{
  "arch": "dit",
  "model": "image diffusion model",
  "dataset": "flat shapes of many kinds, plain or patterned, on busy backdrops",
  "train_examples": 97500,
  "image_size": 48,
  "horizontal_flip": false,
  "conditioning": "none",
  "objective": "v",
  "cond_dim": 256,
  "norm": "rmsnorm",
  "hidden_act": "gelu",
  "mlp_ratio": 3,
  "head_dim": 64,
  "fused_qkv": false,
  "qk_norm": true,
  "inner_norm": false,
  "patch_size": [6, 6],
  "layers": 6,
  "width": 192,
  "positions": "sincos",
  "optimizer": "adam_atan2",
  "learning_rate": 0.0022,
  "beta1": 0.9,
  "beta2": 0.999,
  "max_grad_norm": 3.0,
  "max_steps": 22700,
  "batch_size": 64,
  "epochs": 14.9,
  "lr_schedule": "cosine",
  "final_lr_fraction": 0.05,
  "warmup_steps": 1130,
  "weight_decay": 0.09
}
Rows from block 3 of a small image diffusion model, named by matrix and row number. Rows with one number belong to one neuron. Each number is 200 + 30 x the weight over its row's rms, rounded and kept within 0 to 999. All counts start at 0. After the name is the row's rms in percent of the matrix's.
After each neuron's rows are labels from the 100 images, of 14976 (inputs lightly noised), where the neuron reaches its highest value: "top examples" is what is common among them. Only what is clearly more common there than usual is listed. The data: flat shapes of many kinds, plain or patterned, on busy backdrops. In brackets: how many of the 100.
# fc1: MLP up (model.blocks.3.mlp.fc1.weight, 576x192), inputs 96-191
# fc2: MLP down (model.blocks.3.mlp.fc2.weight, 192x576, transposed), outputs 96-191

fc1.151,079,217,237,169,245,224,175,207,198,176,208,219,177,179,152,211,186,167,160,205,222,216,199,199,232,239,154,207,208,168,189,153,182,228,238,199,168,219,83,163,177,237,206,157,195,158,190,152,208,226,152,249,178,183,142,184,82,217,211,171,236,226,243,165,227,232,202,191,193,227,209,245,164,202,186,160,159,211,174,196,191,193,206,178,210,204,225,214,210,185,198,244,170,201,175,194,205
fc2.151,078,205,140,220,209,213,164,215,166,208,181,205,209,217,224,198,191,199,258,191,171,177,222,222,227,192,188,226,207,257,205,213,227,215,177,216,208,211,271,201,219,174,197,153,193,184,196,211,207,202,202,129,213,179,234,242,309,159,160,181,167,164,217,246,192,204,212,218,229,224,220,193,188,200,198,197,207,142,201,252,197,134,214,218,210,142,202,202,191,193,217,187,206,199,205,197,190
top examples: orange shape (50); its colour: orange (26)

fc1.489,110,190,189,267,147,239,203,172,174,242,177,210,203,187,199,181,215,171,162,195,172,147,241,232,176,138,211,191,249,259,170,205,207,239,232,282,202,173,197,270,229,192,221,191,219,118,212,182,188,198,221,216,243,199,256,211,196,152,204,238,185,190,232,193,260,154,175,210,207,226,245,206,238,224,186,212,167,186,207,189,215,215,198,176,224,226,242,185,183,248,203,167,223,243,221,186,227
fc2.489,073,235,188,136,321,198,167,217,118,223,146,145,144,240,203,204,216,204,203,225,233,219,214,223,188,176,181,155,182,163,186,123,194,216,187,214,202,177,171,231,209,247,219,206,207,199,125,190,181,201,150,193,124,187,205,170,201,179,188,113,179,181,244,213,194,226,186,217,211,226,237,202,181,174,155,217,194,190,203,177,205,210,188,201,185,207,171,173,171,174,217,147,192,195,212,212,202
top examples: green shape (54); its colour: green (25)

fc1.506,090,219,222,176,195,221,197,205,236,238,233,242,198,200,203,192,207,160,101,191,161,224,161,188,198,242,201,194,222,140,181,155,198,224,216,196,196,159,203,202,198,167,216,226,246,233,236,257,90,265,208,258,164,217,178,189,202,204,223,241,220,216,240,190,183,224,183,245,169,231,208,237,213,181,181,166,187,212,192,223,176,255,213,211,206,210,209,237,202,186,215,161,153,207,198,164,209
fc2.506,064,224,270,259,182,147,168,315,228,178,235,258,230,176,162,269,182,162,268,206,266,237,197,176,189,197,195,245,179,199,183,215,209,196,208,187,208,181,214,189,187,201,248,210,160,215,199,184,214,148,203,188,180,271,163,203,211,248,251,156,245,217,242,216,229,193,183,187,211,175,198,177,184,172,252,195,181,262,193,227,208,222,179,203,204,213,181,188,226,208,220,167,169,202,231,231,178
top examples: white shape (70); its colour: white (29)

fc1.398,076,178,187,248,194,191,205,239,185,239,194,163,136,195,237,220,207,220,204,220,185,215,196,214,152,216,168,189,181,196,182,204,220,207,192,160,217,204,213,206,199,222,188,214,246,235,193,193,176,218,236,192,235,233,253,214,191,223,169,233,216,176,173,204,199,206,231,215,187,176,206,242,152,197,204,189,223,183,170,208,185,150,197,252,190,201,156,179,202,145,233,180,175,191,209,229,175
fc2.398,082,220,201,141,220,175,243,147,186,232,184,196,196,217,217,173,216,262,134,212,148,180,190,228,195,206,202,223,189,200,187,254,192,208,202,196,200,215,161,247,223,148,202,208,146,217,237,212,206,201,175,195,210,273,174,169,199,187,180,117,162,168,154,206,208,195,196,171,218,201,189,182,193,185,175,192,200,189,199,211,213,93,201,204,201,199,225,187,214,210,188,231,125,189,184,207,150
top examples: green shape (64); its colour: green (35)

fc1.267,138,199,193,176,223,181,206,193,230,167,196,147,227,237,215,211,216,230,153,222,212,186,202,240,177,247,199,224,191,108,230,165,267,231,236,147,220,191,237,253,173,216,209,227,197,214,230,254,250,189,206,177,219,193,266,231,187,208,159,201,212,201,186,237,185,227,227,178,182,180,214,222,169,216,182,236,189,160,210,213,201,195,189,218,197,195,182,191,218,189,223,199,111,160,245,161,176
fc2.267,139,184,185,225,182,185,225,206,246,222,207,124,251,162,201,238,204,160,199,167,203,243,200,168,168,276,196,223,206,209,209,200,122,157,268,123,229,191,223,238,188,175,223,247,225,225,225,191,191,203,208,233,205,181,209,188,163,160,199,197,155,207,167,158,216,238,194,190,229,182,215,135,241,168,205,238,186,216,151,238,196,167,194,193,172,165,193,191,230,181,246,203,201,242,157,239,214
top examples: orange shape (57); blue shape (53)

fc1.142,123,209,196,173,206,224,199,231,206,206,228,217,181,216,154,196,237,178,188,197,212,207,250,237,227,228,198,173,227,194,179,186,201,239,171,181,197,189,224,229,190,185,101,203,168,242,178,201,222,209,183,218,211,193,192,220,208,210,251,205,206,230,209,180,201,234,184,194,209,173,169,249,249,209,172,233,213,183,209,180,165,233,236,137,216,257,239,174,224,233,191,200,170,238,222,200,206
fc2.142,142,193,224,219,201,155,190,213,229,175,222,191,177,172,254,206,185,196,222,209,225,184,169,162,223,242,213,195,149,190,182,234,198,171,156,189,199,202,207,163,172,212,122,228,203,265,195,191,241,206,188,205,187,178,156,216,201,177,143,197,170,237,162,221,208,251,192,236,168,184,188,153,197,202,212,267,230,170,209,198,145,222,177,287,216,239,203,211,177,199,208,237,215,185,246,145,236
top examples: its colour: red (26)

fc1.350,068,203,226,186,219,144,216,214,228,234,217,202,189,192,197,189,192,165,200,189,218,208,213,190,213,186,189,198,166,210,200,238,204,197,184,185,212,186,166,161,212,158,178,267,176,197,204,237,197,316,215,234,113,163,256,177,191,195,243,189,224,159,162,142,182,201,184,207,191,168,179,155,152,187,196,227,168,233,153,175,188,146,186,191,194,200,230,195,197,206,184,171,175,187,196,185,217
fc2.350,086,215,204,207,179,153,246,167,225,192,222,228,220,194,209,204,183,265,172,196,156,182,164,206,207,203,187,202,220,193,140,231,240,219,178,203,210,187,237,131,199,202,185,287,205,234,203,147,193,174,164,168,215,196,149,226,212,198,181,213,120,240,186,187,189,163,249,163,178,215,150,214,253,220,190,248,190,169,175,185,135,177,165,204,178,160,163,193,227,207,180,192,174,207,194,234,216
top examples: blue shape (77); its colour: blue (39)

fc1.111,057,223,194,215,190,211,214,252,233,221,219,190,235,212,222,222,194,179,151,185,160,195,215,206,208,194,202,191,164,239,179,213,199,182,199,222,184,205,213,214,231,239,198,252,208,197,183,200,231,306,297,221,187,244,220,196,208,191,219,247,237,151,179,209,192,224,214,231,187,216,216,196,183,213,196,240,185,164,206,210,190,254,193,216,197,207,214,196,204,209,216,222,210,222,197,219,176
fc2.111,074,184,171,226,191,219,163,92,200,187,214,178,163,215,184,169,167,175,283,200,122,199,198,184,192,204,186,60,200,159,241,229,182,163,192,187,203,206,200,191,180,207,156,257,203,190,187,176,201,194,175,285,203,240,319,261,204,203,208,191,158,171,135,207,202,201,186,189,200,193,185,211,184,182,189,170,219,168,221,175,205,224,218,204,245,210,229,197,193,191,193,204,178,200,153,175,176
top examples: purple shape (83); its colour: purple (30)

fc1.214,106,221,190,190,175,204,207,201,196,175,211,206,216,173,195,175,205,148,182,197,231,245,189,184,192,263,154,207,245,183,168,186,205,246,200,193,203,227,222,214,181,169,121,182,200,216,228,237,219,226,195,180,186,177,199,215,200,200,210,204,193,242,225,202,197,182,167,194,197,223,179,251,197,182,199,218,208,208,201,174,138,213,230,163,170,223,192,166,273,229,186,166,214,199,242,209,230
fc2.214,083,153,242,159,220,149,214,178,207,212,183,195,198,196,140,220,177,224,206,220,165,167,146,206,173,210,169,182,152,224,222,191,208,194,209,177,245,225,159,244,153,220,205,151,198,218,187,171,189,121,231,175,265,118,168,240,209,246,256,179,244,167,192,198,197,187,188,182,191,222,147,193,235,224,247,168,200,267,185,223,175,247,170,207,213,181,214,189,198,205,200,197,150,181,172,217,174
top examples: black shape (45)

fc1.472,124,215,179,195,220,173,198,217,205,227,220,199,175,179,176,212,179,231,196,168,225,210,186,192,185,188,180,212,250,245,202,185,158,188,196,181,203,206,153,230,196,188,222,183,180,188,195,176,188,204,180,184,208,193,162,237,193,166,148,258,220,158,136,224,130,185,200,168,200,253,205,191,216,207,188,239,194,159,175,181,152,192,188,263,165,212,170,164,191,186,158,164,214,220,195,202,183
fc2.472,165,198,186,191,166,202,192,203,207,170,230,211,214,202,235,238,201,204,236,245,181,164,204,190,208,188,160,173,171,211,212,167,255,194,202,189,198,192,277,193,212,222,231,226,211,170,175,177,174,204,193,176,216,176,196,163,202,254,254,209,184,229,207,151,265,193,208,189,221,179,209,200,170,171,192,197,221,208,251,207,175,183,206,117,163,202,225,207,215,197,172,209,184,155,161,202,216
top examples: yellow shape (47)

fc1.63,074,188,161,160,133,269,214,147,177,187,186,204,200,214,196,179,211,211,222,198,105,212,197,205,191,200,181,281,221,175,197,231,170,232,182,247,206,211,195,236,267,188,198,196,206,202,196,243,210,176,113,257,156,254,286,166,214,192,191,207,213,200,240,285,195,184,193,200,181,231,227,169,174,222,193,203,181,152,180,201,165,178,198,193,179,172,201,230,189,203,223,131,215,208,186,175,231
fc2.63,066,214,255,245,190,216,211,213,196,193,195,213,155,223,190,180,195,222,279,212,266,189,181,185,201,205,158,212,156,181,157,272,177,161,194,175,199,187,193,177,154,254,207,213,209,203,183,159,187,208,205,206,221,227,205,234,175,209,215,210,164,219,236,227,216,218,234,193,215,170,228,238,231,226,169,151,165,135,221,179,235,147,220,221,198,226,215,254,213,201,183,190,139,190,230,236,233
top examples: yellow shape (69)

fc1.141,135,211,157,212,185,208,116,196,178,209,242,243,147,203,201,209,158,210,171,201,181,241,237,198,244,174,189,198,218,203,201,157,188,191,192,243,208,161,154,219,216,126,180,156,186,147,202,211,195,210,167,191,195,187,214,162,150,219,233,167,176,212,164,206,212,189,181,177,174,150,170,192,122,237,136,205,164,174,221,186,158,188,189,175,183,167,211,254,199,186,229,148,220,208,179,174,235
fc2.141,160,201,268,209,191,203,212,211,172,242,159,191,202,215,231,217,155,196,181,190,231,242,222,210,159,215,199,180,192,210,210,113,198,191,238,166,223,131,219,223,137,306,190,108,195,238,188,224,173,199,197,210,172,176,172,249,230,180,235,209,238,183,158,216,179,211,191,198,207,200,221,213,162,229,205,165,190,159,227,159,224,210,177,190,208,205,203,217,201,191,200,201,219,207,221,194,278
top examples: orange shape (55); yellow shape (53); its colour: yellow (29); its colour: orange (28)

fc1.158,077,150,214,233,147,241,190,163,202,205,155,169,222,191,236,199,190,224,218,223,190,108,222,211,197,161,167,236,202,210,188,174,152,171,164,239,185,165,248,206,178,191,187,188,208,200,184,195,201,203,217,249,288,261,201,290,194,193,237,201,190,214,208,183,198,210,172,241,208,232,169,227,217,219,188,198,144,224,155,207,191,163,197,217,179,216,233,179,214,178,153,150,182,198,207,189,218
fc2.158,083,269,217,204,218,182,168,253,157,210,146,159,167,248,208,154,205,200,202,193,273,195,244,210,198,233,216,219,234,198,160,154,215,220,224,218,169,199,164,192,205,284,187,183,247,182,142,214,202,200,165,127,186,227,236,91,193,173,182,190,173,226,173,160,211,181,214,223,167,226,202,210,212,234,153,219,192,265,206,175,169,201,198,210,193,188,169,219,205,194,223,153,224,239,206,252,196
top examples: purple shape (56)

fc1.495,106,238,212,195,234,229,215,173,217,202,196,204,188,237,200,186,201,213,202,195,237,176,182,221,182,161,213,252,188,193,196,231,219,158,177,218,201,159,188,142,189,154,144,165,268,171,186,148,187,193,192,118,162,148,157,208,197,215,159,169,213,178,170,194,201,199,197,128,204,162,219,217,206,236,197,216,163,175,208,222,281,205,163,208,219,210,202,182,226,189,211,209,153,195,179,211,248
fc2.495,089,196,186,152,144,224,220,204,247,144,267,280,245,145,176,227,180,170,197,172,259,208,214,194,184,197,241,188,189,237,206,269,203,211,191,208,196,130,199,203,232,157,148,176,176,184,166,231,228,198,171,248,146,209,214,168,218,203,249,223,225,194,158,224,212,184,189,204,182,213,203,174,162,187,211,192,171,243,175,189,227,126,236,195,208,171,161,201,219,193,227,179,168,242,205,211,162
top examples: white shape (50)

fc1.269,132,179,229,223,226,189,201,199,166,214,233,206,251,223,168,259,193,237,205,177,232,260,158,242,216,192,153,205,145,220,168,201,173,235,162,235,217,136,154,198,165,180,189,148,192,218,200,177,200,207,189,226,214,253,182,186,196,218,162,210,199,169,180,219,138,196,199,200,194,212,150,206,216,209,160,207,187,160,173,170,130,190,156,141,249,231,243,207,200,177,237,191,174,196,242,218,207
fc2.269,131,203,219,205,199,183,212,224,133,208,199,191,245,186,230,247,215,205,191,232,217,135,229,157,199,211,133,187,267,233,179,214,229,152,150,232,179,239,205,199,175,215,146,245,176,208,178,172,210,207,192,220,210,185,182,201,205,199,230,205,221,200,215,174,249,179,183,241,165,233,188,183,206,191,210,227,219,173,214,172,150,187,266,266,245,212,150,184,196,172,229,203,244,212,134,179,150
top examples: yellow shape (78); its colour: yellow (43)

fc1.20,124,206,200,197,172,228,204,178,198,170,246,202,236,143,174,202,281,196,206,254,188,191,216,224,182,247,262,240,159,269,177,206,194,169,247,207,186,214,227,215,162,183,255,242,200,197,221,222,171,199,176,159,206,201,215,179,228,199,241,182,184,204,192,179,203,188,245,234,175,142,211,169,172,222,203,187,165,181,235,193,175,219,192,207,195,248,259,232,251,138,141,221,186,221,193,211,233
fc2.20,072,159,182,231,287,192,176,187,201,254,178,175,156,214,252,175,180,237,214,193,260,202,204,170,195,213,204,267,253,194,185,209,192,196,176,204,204,193,203,185,202,242,137,230,227,185,215,183,222,210,171,173,138,127,247,205,221,189,176,261,190,236,201,147,193,188,240,154,218,150,210,191,207,210,116,179,217,97,237,235,223,214,203,184,207,177,196,208,229,175,224,191,224,181,177,182,220
top examples: count: five (49); red shape (48); orange shape (47)

fc1.512,068,233,188,167,212,128,202,223,246,206,177,175,188,171,191,187,219,208,255,194,221,180,219,191,172,188,203,192,176,216,165,189,187,198,224,172,204,246,153,193,232,221,170,184,237,220,203,166,217,207,146,235,132,164,287,239,221,166,215,180,201,162,227,230,187,180,152,219,195,220,157,185,160,189,217,173,188,216,194,168,212,182,217,222,197,240,212,167,198,221,190,225,239,257,178,183,210
fc2.512,080,212,192,239,187,134,200,185,202,224,214,214,172,183,212,185,184,217,204,177,177,224,212,188,214,179,213,197,266,193,215,218,187,207,200,179,214,247,247,221,214,179,244,168,220,221,202,238,255,202,227,154,202,164,173,169,173,196,203,234,232,199,248,223,174,184,259,170,261,180,178,250,219,226,172,186,158,223,184,249,208,257,183,239,171,203,201,212,214,197,227,214,218,174,237,224,147
top examples: purple shape (45); its colour: purple (26)

fc1.55,132,207,222,87,254,173,201,243,165,217,178,210,190,182,220,222,222,182,210,225,238,204,211,188,188,206,187,178,179,178,141,232,221,181,215,218,200,223,194,177,174,234,237,216,190,211,170,194,191,205,168,203,231,223,187,160,183,223,178,202,164,166,180,194,229,239,173,206,181,222,240,179,207,148,196,204,230,170,187,166,219,210,161,204,192,167,196,192,204,175,255,173,197,208,148,197,153
fc2.55,135,210,212,179,195,204,208,203,175,191,158,184,175,254,176,207,163,183,202,174,179,185,215,224,139,246,178,204,206,229,152,205,179,234,200,217,189,207,169,172,170,193,201,183,205,251,183,218,171,198,182,243,158,201,199,204,246,171,235,196,192,253,162,226,159,265,213,193,215,255,231,225,222,266,199,220,246,213,226,213,221,214,260,191,225,181,195,222,221,142,265,215,160,194,232,182,278
top examples: green shape (61)

fc1.197,084,212,163,212,126,214,214,159,217,229,199,180,189,193,217,178,189,195,171,201,166,177,208,203,209,205,197,209,220,167,198,233,174,189,232,212,184,191,213,227,167,181,161,127,191,187,180,166,205,181,195,195,215,207,209,214,217,172,193,224,206,181,184,158,180,199,187,177,219,237,193,199,168,201,222,210,173,177,193,215,159,209,195,182,174,181,192,196,199,189,180,167,144,192,202,198,196
fc2.197,077,164,165,279,272,318,168,211,198,197,203,197,183,207,208,214,170,212,187,182,314,212,225,186,193,207,196,212,185,177,215,216,196,206,202,210,214,173,152,213,199,235,219,173,239,178,147,172,247,201,232,208,124,148,190,159,131,183,197,178,207,187,184,237,186,178,191,233,194,245,235,194,185,192,163,206,178,180,224,193,189,183,187,205,204,184,208,201,168,200,195,152,167,218,202,189,219
top examples: blue shape (58)

fc1.369,108,228,152,212,200,216,193,229,223,224,251,202,200,205,168,211,198,157,245,117,209,202,146,214,232,257,232,176,187,210,216,199,190,268,238,197,186,173,174,192,181,194,186,189,256,167,170,226,186,198,169,274,168,198,198,208,195,260,220,226,197,198,163,205,245,234,232,234,186,150,207,188,202,242,163,193,209,168,225,219,160,227,169,220,177,172,129,148,171,192,199,223,209,102,213,177,159
fc2.369,072,180,150,182,244,218,229,183,240,187,218,214,253,175,179,197,167,207,145,197,200,167,191,192,194,224,195,194,203,223,230,201,217,211,202,196,182,223,144,272,217,206,224,197,196,204,267,151,186,189,251,194,241,175,253,201,197,219,229,202,225,141,195,226,199,167,214,187,204,231,211,189,231,209,207,173,217,172,202,222,198,103,215,173,221,211,249,204,211,194,167,228,153,203,170,232,179
top examples: yellow shape (46)

fc1.447,121,201,210,217,194,173,204,200,174,255,246,239,191,140,158,144,184,228,156,143,195,216,200,213,257,179,162,194,189,194,196,214,195,246,215,183,172,209,183,187,187,184,200,224,180,190,186,194,175,214,186,218,197,209,190,191,210,207,156,208,195,234,200,197,191,188,204,238,204,244,188,261,205,179,198,222,237,203,178,197,202,196,211,244,110,225,259,175,298,192,211,181,196,182,216,216,221
fc2.447,077,209,138,182,169,106,199,207,192,197,196,191,182,201,202,179,217,194,169,198,208,176,190,197,219,222,229,190,197,189,217,206,196,222,195,194,213,216,207,240,184,223,168,223,204,218,222,201,177,146,201,153,164,140,275,214,190,198,201,229,261,196,202,175,204,166,193,205,199,193,188,216,216,210,192,215,207,153,201,193,202,205,228,185,180,186,261,181,180,205,164,205,225,215,213,170,200
top examples: outlined shape (93)

fc1.471,113,216,212,179,184,226,197,176,217,188,245,219,227,245,199,200,209,123,194,146,198,180,140,259,227,215,213,181,195,220,142,199,166,163,243,219,186,225,205,203,250,170,197,237,207,216,180,206,205,226,177,197,221,189,250,198,157,201,209,232,194,184,188,249,189,217,201,255,205,215,170,202,170,189,192,196,195,165,227,206,206,267,158,207,161,214,197,179,171,173,179,171,148,155,151,182,221
fc2.471,115,196,168,145,236,210,220,200,190,188,227,197,232,196,223,209,187,251,229,222,173,209,243,152,191,197,179,177,200,31,163,193,214,194,196,227,186,243,205,167,259,175,186,196,181,229,208,233,191,216,209,246,212,212,238,201,132,207,203,199,154,208,207,234,185,224,191,198,195,204,190,181,189,203,178,196,241,240,184,196,226,160,205,217,190,156,181,222,185,167,172,213,201,212,193,188,193
top examples: red shape (94); its colour: red (38)

fc1.232,090,183,176,240,159,222,201,171,138,168,194,192,183,187,202,151,254,226,187,194,201,236,198,211,191,198,243,207,224,181,197,250,268,243,179,174,264,207,172,234,242,232,248,179,210,208,192,200,232,162,195,167,236,247,171,198,213,213,147,211,194,197,190,189,198,203,190,219,152,202,180,209,209,253,199,230,195,196,167,191,124,263,160,230,187,176,127,203,227,217,178,177,202,183,210,215,136
fc2.232,077,203,211,121,243,151,191,276,158,234,170,183,143,226,242,202,218,211,195,211,218,214,198,185,205,204,220,229,190,192,207,292,198,212,190,199,230,200,204,252,169,186,129,166,226,226,221,197,229,214,202,199,201,241,212,178,201,176,179,232,248,172,154,190,179,181,189,231,206,207,219,228,169,205,143,204,180,190,199,194,224,224,182,188,188,186,211,188,156,177,200,179,206,227,205,162,203
top examples: red shape (67); its colour: red (25)

fc1.397,090,189,210,206,227,209,154,163,192,222,228,223,184,251,200,215,208,250,163,194,186,235,226,176,156,178,185,241,175,188,236,209,210,201,259,227,184,154,168,197,170,208,188,189,167,148,192,201,178,215,205,219,209,216,192,192,136,179,215,211,156,194,190,226,199,182,250,245,208,190,144,228,198,185,179,184,194,184,221,164,227,190,155,174,188,181,190,177,182,185,209,153,209,216,144,208,264
fc2.397,102,216,198,180,180,234,151,240,216,241,175,165,191,224,203,172,233,148,200,209,213,234,237,181,224,237,233,258,208,236,165,215,208,257,172,202,211,154,165,248,207,200,212,149,125,196,175,192,224,196,186,165,200,186,223,155,234,185,209,208,228,201,189,229,226,201,233,246,185,250,201,225,259,209,178,220,197,177,194,205,157,227,201,191,225,228,192,206,207,209,181,223,203,214,228,199,222
top examples: yellow shape (46)

fc1.317,071,230,170,233,279,172,200,209,257,224,208,231,210,217,247,221,217,196,206,193,215,195,202,197,193,215,186,206,231,175,196,204,192,200,211,212,207,206,226,174,184,206,169,211,267,189,197,191,154,162,219,152,115,104,236,115,210,219,217,231,210,232,168,200,239,193,216,241,257,241,264,274,221,220,188,231,227,134,225,221,242,198,196,217,233,231,223,204,257,223,192,242,244,212,240,206,213
fc2.317,074,193,244,191,205,125,156,192,248,229,227,227,190,185,176,184,152,218,207,225,222,189,190,205,210,205,230,224,181,197,217,182,232,207,199,183,209,206,156,164,176,138,183,134,201,255,229,157,184,187,172,181,256,176,171,263,189,229,225,141,161,169,223,205,190,206,183,212,175,247,217,166,180,202,264,286,234,156,178,164,264,174,206,174,206,204,187,187,246,185,189,222,239,170,154,157,142
top examples: white shape (60)

fc1.292,107,204,180,194,210,212,130,209,193,195,205,157,232,245,164,178,216,217,177,252,229,177,190,199,176,235,248,182,243,194,182,182,176,185,184,183,224,223,143,201,135,211,201,174,201,206,205,195,168,200,184,213,175,227,213,210,129,224,231,185,128,155,246,220,191,204,214,156,202,197,195,223,209,233,173,195,146,181,198,300,212,243,161,192,208,144,165,243,200,192,210,208,130,165,189,144,116
fc2.292,144,193,231,180,188,205,179,205,198,170,204,210,183,207,178,211,212,206,196,222,171,193,211,208,229,175,178,145,204,222,221,172,190,191,248,224,167,186,207,195,225,222,204,154,301,175,234,278,317,191,186,184,208,175,206,135,236,199,210,237,165,211,317,219,198,195,198,176,192,173,178,239,197,232,197,176,226,136,212,63,164,227,182,212,199,240,175,227,187,201,195,195,213,188,238,170,186
top examples: yellow shape (53); orange shape (52); its colour: orange (25)

fc1.496,106,173,217,172,179,185,192,199,168,206,198,190,194,177,185,194,207,201,250,223,140,221,214,187,199,162,159,183,132,229,182,241,185,179,213,202,204,171,172,159,213,249,232,227,184,185,164,270,135,100,203,280,178,161,186,193,192,213,204,138,244,197,218,189,226,199,175,230,212,192,172,160,172,188,186,251,157,190,195,179,169,218,218,172,189,153,257,190,188,197,178,181,216,207,182,186,159
fc2.496,080,221,240,233,221,224,177,167,174,202,188,200,192,216,217,203,190,195,184,191,202,184,208,202,217,208,189,212,206,200,225,253,213,193,211,209,214,175,210,170,200,156,183,208,187,200,232,78,217,338,74,196,194,210,177,236,205,178,206,254,207,180,186,211,168,200,195,215,171,249,208,227,208,200,188,212,174,184,213,200,196,176,195,206,202,175,174,184,197,179,193,193,220,218,202,187,227
top examples: black shape (51)

fc1.561,085,187,203,218,183,216,206,216,228,182,203,199,115,181,180,211,276,217,173,163,153,227,244,200,191,179,183,257,196,189,172,144,186,202,175,226,200,213,166,250,228,220,197,205,204,146,129,168,194,242,235,211,214,182,187,178,208,158,231,230,240,205,201,177,235,190,191,251,172,218,193,207,178,200,206,199,191,193,180,194,205,197,142,213,182,206,212,183,138,190,172,205,205,192,237,200,221
fc2.561,086,202,226,226,232,275,210,170,152,260,156,152,164,262,249,161,215,197,189,211,239,197,215,218,226,216,179,244,201,187,209,165,195,176,181,214,205,202,206,227,227,196,223,167,181,189,277,214,249,194,151,173,169,205,197,218,195,142,170,187,196,161,186,206,168,200,202,202,204,250,218,194,210,198,144,196,211,129,192,172,231,159,232,198,212,201,216,208,223,193,197,258,195,157,193,168,186
top examples: yellow shape (71); its colour: yellow (37)

fc1.567,114,201,224,201,186,218,130,196,180,175,236,186,162,213,197,226,253,188,235,229,190,177,236,228,211,208,203,223,213,209,191,232,164,207,172,190,217,249,196,206,203,240,194,209,157,204,196,187,206,221,164,203,171,211,246,139,126,208,155,209,227,153,187,229,194,191,157,127,167,161,260,190,202,212,128,170,141,180,210,190,185,163,209,160,210,217,165,164,147,186,202,171,220,154,168,176,122
fc2.567,155,197,159,203,240,181,215,174,210,185,156,243,234,215,208,208,257,177,235,221,209,222,270,238,189,190,192,231,169,216,168,267,186,242,244,201,169,256,225,190,196,134,202,174,189,161,243,269,180,194,228,208,210,220,125,261,238,184,172,194,196,189,215,217,219,215,157,141,186,183,184,172,164,198,200,192,222,194,232,185,224,193,198,181,192,172,156,165,222,239,216,166,215,175,161,245,167
top examples: orange shape (56); its colour: orange (30)

fc1.386,109,172,231,190,234,171,186,197,143,223,186,189,197,174,251,223,212,276,214,246,161,216,268,196,181,101,185,190,150,219,164,202,186,163,176,217,208,163,194,171,214,222,189,190,210,181,211,206,158,247,188,210,190,213,190,181,199,223,216,180,201,254,171,200,185,247,180,167,218,183,194,121,184,224,190,224,199,205,225,199,224,215,219,225,257,189,243,234,143,203,186,231,156,177,186,206,186
fc2.386,079,169,122,155,175,112,196,188,205,203,191,191,199,202,182,192,196,221,162,197,202,191,174,198,180,207,204,214,181,194,207,187,198,213,219,187,195,177,184,170,188,233,164,183,216,215,214,262,206,100,298,135,239,105,263,179,198,222,208,205,248,215,171,213,182,177,195,231,184,210,158,218,266,236,215,225,193,198,194,189,180,208,199,214,183,208,222,214,169,197,181,215,187,185,217,198,189
top examples: white shape (46); its colour: white (25)

fc1.549,072,197,150,336,231,172,204,161,264,206,212,187,232,200,248,199,184,205,138,192,153,224,198,236,210,226,210,197,213,227,231,118,173,172,196,233,209,172,203,204,157,131,172,219,231,185,189,213,218,185,221,165,218,172,219,176,188,190,208,218,224,181,186,163,149,215,207,233,222,197,158,174,185,200,171,194,216,217,182,188,167,235,176,180,215,185,167,209,201,199,183,208,148,191,174,181,245
fc2.549,084,189,232,106,202,179,208,225,240,196,217,175,215,194,179,189,224,174,207,188,267,213,185,191,226,204,202,223,222,194,196,180,215,236,232,204,180,210,211,241,159,226,187,230,194,167,213,165,156,192,187,192,158,182,210,173,223,221,210,183,201,266,179,182,238,228,222,174,210,173,146,208,239,184,232,152,222,256,197,226,183,303,207,206,214,232,230,198,203,191,215,171,159,176,228,209,207
top examples: green shape (51); pink shape (48); its colour: green (27); its colour: pink (26)

fc1.253,102,182,226,237,210,217,146,226,201,182,208,250,131,180,212,193,210,259,210,218,244,223,208,179,205,217,168,242,200,209,209,223,206,223,193,160,224,212,237,170,158,197,177,185,209,206,175,192,212,232,172,223,223,242,151,214,257,229,184,220,172,194,242,156,201,192,239,210,190,159,176,193,173,195,196,216,168,105,150,188,155,87,178,214,189,190,199,189,227,176,237,146,146,197,210,152,174
fc2.253,121,176,163,211,226,142,274,191,210,199,184,186,180,189,211,195,205,174,127,212,192,193,179,183,196,204,203,258,205,294,201,183,208,217,199,200,210,185,235,228,163,191,249,198,181,213,205,177,198,224,220,267,214,261,296,164,275,195,202,192,169,221,117,224,218,208,195,178,217,193,179,209,192,214,261,196,203,232,216,198,185,230,211,198,216,194,222,222,181,190,199,211,223,210,197,200,220
top examples: green shape (87); its colour: green (26)